config.yaml
model: "image classifier"
dataset: "small charts drawn from random numbers"
train_examples: 203450
image_size: 48
crop_scale_min: 1
horizontal_flip: false
translate: 0.12
targets: ["kind", "trend", "items"]
num_classes: [14, 5, 6]
arch: "vit"
norm: "layernorm"
norm_position: "pre"
hidden_act: "relu"
mlp_ratio: 4
head_dim: 64
fused_qkv: false
bias: "none"
qk_norm: true
parallel_block: false
inner_norm: true
kv_group_size: 2
patch_size: [8, 8]
conv_stem: false
layers: 14
width: 256
positions: "sincos"
pooling: "mean"
loss: "cross_entropy"
init: "xavier_uniform"
residual_init: "none"
optimizer: "soap"
beta2: 0.99
learning_rate: 0.0013
beta1: 0.9
shampoo_beta: 0.99
eps: 1e-08
precondition_frequency: 32
max_precond_dim: 1024
one_sided: false
adamw_lr_other_params: 0.00075
max_grad_norm: 3.0
max_steps: 7200
batch_size: 128
epochs: 4.5
lr_schedule: "cosine"
final_lr_fraction: 0
warmup_steps: 1440
weight_decay: 0.05
adamw_weight_decay_other_params: 0.01
Rows from block 8, named by matrix and row number. Each number is 200 + 20 x the weight over its row's rms, rounded and kept within 0 to 999. All counts start at 0. After the name is the row's rms in percent of the matrix's.
# v: attention value (model.blocks.8.attn.v.weight, 128x256), inputs 192-255
v.11,104,207,223,230,187,192,200,175,210,179,211,200,191,174,200,175,157,214,202,188,190,179,243,185,195,236,190,205,196,193,184,178,203,212,219,214,196,184,167,177,215,177,215,200,209,196,177,209,225,188,200,218,217,221,166,205,237,179,184,205,197,239,166,216,201
v.12,111,216,189,182,199,174,180,189,172,172,225,194,203,203,212,185,234,180,183,201,225,232,226,193,199,174,188,168,167,171,238,210,184,169,228,216,186,182,205,192,195,207,187,177,197,216,195,201,199,190,224,206,212,226,211,206,184,200,223,193,177,239,203,195,182
v.13,106,218,204,251,174,172,200,223,198,203,203,187,217,217,213,240,200,191,194,204,210,180,209,211,217,179,195,220,253,188,170,219,236,222,215,180,184,184,258,191,219,219,190,229,168,235,206,192,201,221,173,223,171,212,176,191,186,181,189,154,216,228,201,200,224
v.14,099,191,206,207,182,252,185,212,184,213,182,190,193,212,232,164,219,179,199,215,239,224,224,211,172,206,165,177,189,170,177,206,221,168,236,207,235,169,206,236,200,192,202,222,216,204,198,194,172,210,191,223,185,180,203,221,188,178,208,189,231,224,201,194,187
v.15,100,196,196,191,224,227,211,233,193,194,179,187,185,218,216,193,196,217,210,204,222,232,211,179,207,190,191,163,219,197,213,217,200,226,213,214,205,208,204,198,190,224,240,164,205,193,244,197,190,212,202,199,181,191,234,237,207,230,239,203,186,219,200,215,179
v.16,103,219,229,237,200,183,216,192,200,190,198,206,198,222,178,154,177,205,175,222,220,191,175,177,173,170,196,206,206,184,205,207,199,170,191,217,164,161,193,206,222,193,220,174,170,217,232,178,213,159,199,185,178,208,220,181,207,222,240,192,218,210,182,222,198
v.17,096,202,227,206,200,206,189,218,196,213,168,215,203,192,181,173,175,178,166,164,212,198,160,170,159,178,229,173,213,173,213,183,216,174,233,217,170,229,174,202,186,184,203,238,215,221,205,194,209,160,179,232,177,218,228,193,191,206,212,162,190,193,198,201,235
v.18,103,198,191,215,207,212,215,176,152,185,199,177,207,228,214,216,231,208,182,233,190,194,178,219,198,203,218,216,189,240,211,206,184,188,201,237,209,210,192,195,187,190,208,169,198,164,189,204,195,200,178,212,193,190,202,235,214,199,202,236,228,184,198,165,193
v.19,103,215,202,187,188,189,169,178,209,221,183,223,218,205,218,173,220,190,233,185,204,186,196,217,209,205,210,234,157,205,225,207,185,232,205,173,152,201,178,218,223,180,201,175,227,189,200,213,227,182,179,225,220,169,191,220,181,205,178,175,178,205,198,237,206
v.20,096,214,216,193,210,209,229,171,214,201,186,208,174,243,195,204,191,242,197,213,193,154,198,214,178,154,196,214,199,191,216,209,201,220,219,193,198,193,200,227,206,187,210,198,172,186,183,197,177,204,180,168,185,227,228,172,206,186,186,216,182,223,189,180,205
v.21,101,206,222,212,169,158,204,189,184,178,213,215,221,216,194,207,192,180,176,172,204,227,215,203,207,192,200,200,235,212,206,197,203,192,213,216,190,227,173,204,204,201,225,210,196,215,178,195,220,180,192,241,214,193,234,206,187,162,191,189,196,202,218,176,188
v.22,113,212,188,184,192,196,206,187,208,207,210,201,182,208,204,168,190,182,189,162,233,178,230,187,168,217,181,196,198,178,177,212,175,215,200,185,170,187,195,230,221,192,222,180,182,170,160,227,234,215,201,193,174,207,170,217,176,182,195,206,190,196,206,197,226
v.23,103,220,235,225,237,184,222,208,205,191,199,208,208,230,208,225,198,195,206,240,162,199,224,188,175,192,171,215,220,200,178,191,190,202,208,205,235,213,194,165,220,203,174,229,180,220,271,191,235,177,206,177,230,210,205,173,202,178,195,184,204,219,219,201,195
v.24,105,205,205,194,211,217,238,203,220,208,220,197,211,224,166,214,208,239,191,181,226,226,190,197,195,213,206,213,187,183,202,185,191,227,223,187,157,210,222,192,208,175,177,207,172,205,239,203,174,184,187,197,179,191,180,168,171,227,196,183,153,205,207,208,228
v.25,102,189,209,204,201,207,154,219,221,244,177,193,192,197,200,202,180,213,221,184,212,182,180,203,203,218,216,241,221,177,182,218,225,226,203,189,188,199,187,227,199,223,175,185,181,175,197,205,196,177,197,217,216,196,175,183,214,174,203,231,218,201,225,191,195
v.26,110,184,191,177,224,155,199,159,192,201,216,200,212,210,222,208,229,200,200,207,194,197,182,207,187,175,222,219,194,184,171,187,168,229,211,218,208,252,201,195,186,201,182,187,176,176,220,198,197,181,200,201,169,239,228,187,181,221,232,185,205,194,173,198,198
v.27,100,183,189,201,230,180,210,177,172,226,200,214,184,203,225,218,188,193,223,191,208,219,210,234,215,184,179,199,193,170,219,205,189,176,222,182,177,190,182,184,166,203,190,181,218,185,214,227,227,217,206,207,194,210,186,208,185,202,189,179,215,210,165,207,184
v.28,094,203,216,184,224,172,164,225,216,225,171,223,210,221,182,197,213,218,200,198,189,222,197,217,175,233,224,198,240,165,214,209,190,175,195,214,211,215,194,179,191,197,195,197,195,196,183,210,208,190,169,202,219,223,194,176,219,168,208,195,236,243,209,196,191
v.29,101,198,244,218,197,210,219,212,188,192,203,179,172,207,236,182,191,192,188,189,209,178,172,186,169,199,205,228,160,206,184,169,205,188,187,242,223,187,206,192,216,214,211,192,197,197,206,214,185,176,218,176,180,176,211,212,214,233,207,211,223,204,180,180,172
v.30,104,200,212,224,203,175,222,195,198,201,205,213,224,188,177,199,193,202,224,211,188,197,198,211,174,180,173,169,219,226,187,200,195,227,184,232,220,208,219,171,206,226,203,183,167,174,178,213,189,235,216,191,214,186,191,191,181,193,196,226,208,215,181,173,157
v.31,105,193,197,212,198,178,182,170,203,213,208,207,172,221,209,215,230,196,222,167,187,194,217,216,189,222,177,188,228,201,186,240,249,213,173,168,226,197,181,223,224,227,222,225,190,178,233,230,240,204,206,243,218,149,165,199,178,198,232,194,185,165,174,197,191
v.32,101,196,232,211,194,179,212,196,193,236,222,185,234,219,195,162,209,203,192,219,202,187,196,177,153,198,208,195,187,213,203,219,220,191,198,185,219,211,191,237,235,178,194,166,232,178,185,199,174,203,216,216,204,186,190,195,173,191,172,176,210,210,197,199,237
v.33,100,202,194,215,173,215,197,201,224,230,211,200,180,194,205,181,178,197,208,191,190,175,218,208,170,210,185,224,234,174,169,229,248,212,227,223,234,172,156,178,179,204,198,181,182,230,172,214,179,206,209,182,229,193,207,176,209,214,225,217,204,191,197,225,183
v.34,102,208,205,238,163,165,249,208,225,189,220,208,218,188,189,179,211,206,193,202,211,214,208,179,189,215,203,196,188,184,246,228,180,211,218,201,219,220,207,183,182,239,219,228,210,193,219,208,255,175,210,206,218,218,230,202,177,192,204,214,180,201,177,210,172
v.35,102,161,180,206,207,183,187,224,223,182,183,205,229,208,176,235,197,200,167,201,206,223,172,189,201,235,189,180,209,218,187,180,185,206,177,214,189,194,196,200,201,223,194,167,233,195,206,184,194,231,214,193,229,206,197,211,214,159,220,219,222,209,241,161,186
v.36,099,226,173,217,213,196,181,218,174,214,204,205,200,186,193,219,201,188,204,219,216,209,229,217,217,210,173,197,194,170,183,210,216,185,211,204,212,171,183,175,203,205,173,176,181,181,242,200,201,233,196,212,194,214,187,184,216,163,244,205,222,179,192,223,238
v.37,102,204,215,178,210,168,223,187,231,224,216,178,174,224,170,225,178,186,222,184,190,181,193,197,168,209,211,187,223,192,190,186,200,186,191,188,207,164,226,199,200,230,207,211,192,205,190,197,177,221,181,192,227,217,185,181,187,204,152,218,209,233,206,185,221
v.38,100,206,188,190,188,187,244,203,206,181,194,231,195,216,200,228,219,218,202,172,208,211,208,173,201,240,192,178,193,189,188,179,238,205,216,179,219,189,201,179,185,176,205,194,231,218,215,211,151,219,214,221,219,177,263,200,241,185,193,220,179,181,216,199,230
v.39,093,197,227,193,199,175,229,196,243,228,206,192,182,179,217,217,186,166,228,212,214,183,211,185,191,173,193,187,229,182,206,148,190,192,241,210,197,242,208,136,195,178,185,180,193,181,209,214,214,201,222,217,210,188,198,227,177,208,186,187,204,187,217,168,218
v.40,116,234,219,229,204,206,181,211,219,198,185,226,226,185,196,198,175,238,233,212,154,208,220,169,176,173,183,192,174,166,181,206,224,207,202,201,232,234,208,201,195,214,193,172,192,196,195,185,173,212,219,243,185,203,181,214,197,191,244,168,205,204,207,190,218
v.41,105,227,188,189,185,155,176,204,173,211,189,170,190,210,223,189,226,192,203,204,224,203,196,225,189,196,164,189,177,161,193,221,195,216,216,214,215,184,192,209,212,212,202,172,188,218,235,219,205,193,181,233,198,186,199,206,218,185,238,220,163,210,203,199,191
v.42,099,203,184,148,182,203,219,184,206,183,229,232,224,211,228,227,207,231,192,200,182,177,179,176,204,186,191,207,209,183,185,196,173,243,186,189,197,203,208,171,231,213,169,198,194,198,217,226,221,201,140,197,208,208,189,196,202,167,194,233,183,231,189,184,195
v.43,101,174,198,228,200,200,207,211,209,238,207,192,195,208,199,217,229,204,188,176,213,195,235,182,196,186,203,195,214,167,200,159,205,184,197,231,190,202,191,219,214,214,189,196,207,202,203,215,198,213,212,183,223,205,171,185,208,203,207,204,190,168,172,186,190
v.44,099,213,188,219,202,174,240,172,196,188,198,209,191,240,200,204,221,196,197,186,215,205,207,197,226,213,183,181,170,217,235,218,217,199,167,205,186,185,180,206,197,198,226,196,203,210,168,200,172,187,197,167,239,197,194,243,192,197,178,194,177,214,247,206,155
v.45,101,199,184,226,214,224,211,208,176,192,223,182,185,182,167,190,173,225,215,191,202,171,203,186,204,167,214,230,227,205,194,176,190,178,196,190,231,162,191,159,174,230,194,185,179,193,191,181,189,223,242,191,181,207,188,191,194,209,182,207,182,203,180,193,191
v.46,107,213,194,213,212,212,189,164,197,195,209,188,206,222,163,208,222,205,216,214,198,195,180,201,169,184,233,221,179,179,152,203,196,201,184,184,225,228,184,211,192,178,191,223,230,159,162,221,187,204,194,217,189,211,221,214,168,197,206,157,189,198,172,195,169
v.47,098,191,161,191,184,203,203,192,175,163,228,220,186,185,154,220,205,174,214,199,172,198,177,220,209,188,217,214,198,211,195,195,241,195,186,206,209,224,197,227,187,212,192,203,197,151,189,216,213,217,209,214,189,224,199,194,187,161,212,205,212,186,220,184,198
v.48,105,165,184,208,201,187,239,179,224,213,194,185,217,186,199,209,222,193,194,146,161,196,188,259,188,206,194,198,208,193,205,199,156,231,221,166,170,206,174,207,150,182,199,182,220,211,219,213,231,197,181,192,168,167,225,220,215,229,187,223,208,201,225,220,189
v.49,102,186,240,220,183,216,217,179,212,168,199,200,211,207,220,192,179,225,213,235,209,182,170,172,212,185,188,196,177,182,212,219,243,186,197,176,228,168,170,181,202,223,226,228,185,216,230,186,208,214,197,199,225,180,217,221,175,238,205,176,204,211,213,158,225
v.50,103,183,227,222,214,206,223,168,208,227,177,198,202,187,199,218,203,219,203,176,197,206,202,216,219,194,193,213,225,192,168,201,224,182,192,160,190,167,233,222,173,156,186,211,195,183,176,197,206,206,224,182,176,158,205,188,156,176,179,183,219,185,234,173,214
v.51,100,226,198,214,205,189,215,221,206,242,193,230,219,191,184,196,163,221,225,204,186,182,204,192,216,231,219,213,239,179,169,225,225,171,177,201,219,229,201,231,172,169,198,225,181,197,222,220,174,208,201,157,207,201,206,187,228,184,209,224,223,203,209,217,226
v.52,112,212,254,202,169,193,184,215,216,188,240,196,203,227,170,218,246,166,215,229,175,177,164,217,192,187,220,205,209,217,164,220,173,232,177,220,192,202,210,187,187,210,221,189,216,184,169,203,211,195,230,215,186,243,160,204,183,223,168,168,208,194,198,197,219
v.53,105,200,194,208,173,208,201,229,210,196,205,208,158,214,210,162,197,190,213,213,207,198,227,170,158,182,225,205,199,242,169,214,202,236,189,194,219,207,193,215,201,185,203,199,233,210,215,208,219,205,204,185,210,205,201,198,201,164,239,218,202,189,200,165,182
v.54,094,202,199,233,192,169,197,184,223,188,174,195,198,184,200,205,180,171,167,181,181,208,170,222,198,225,188,196,199,229,183,198,200,173,180,222,219,176,178,200,214,214,217,185,208,177,196,207,197,186,187,200,210,205,174,219,187,195,236,239,200,222,221,189,183
v.55,097,212,181,186,175,212,209,220,204,241,230,177,206,226,187,187,213,209,216,214,187,210,242,197,198,192,186,175,206,186,209,182,180,177,205,215,191,205,268,185,221,183,164,182,170,210,195,173,190,173,247,231,235,218,171,213,193,196,180,196,209,219,197,219,211
v.56,099,182,189,190,178,202,216,178,188,191,239,205,216,228,241,213,173,188,181,186,206,212,180,193,211,192,165,184,234,235,234,190,173,206,176,200,162,198,175,215,164,214,179,179,208,238,247,175,227,171,218,204,237,190,234,209,227,223,182,212,196,209,197,222,157
v.57,099,193,208,171,192,196,191,173,220,178,222,186,219,232,196,224,204,166,176,193,223,224,188,176,180,226,204,221,184,200,212,203,198,202,220,209,166,172,202,199,230,213,233,198,228,212,227,209,229,206,223,176,250,161,225,230,242,185,202,208,204,209,188,221,180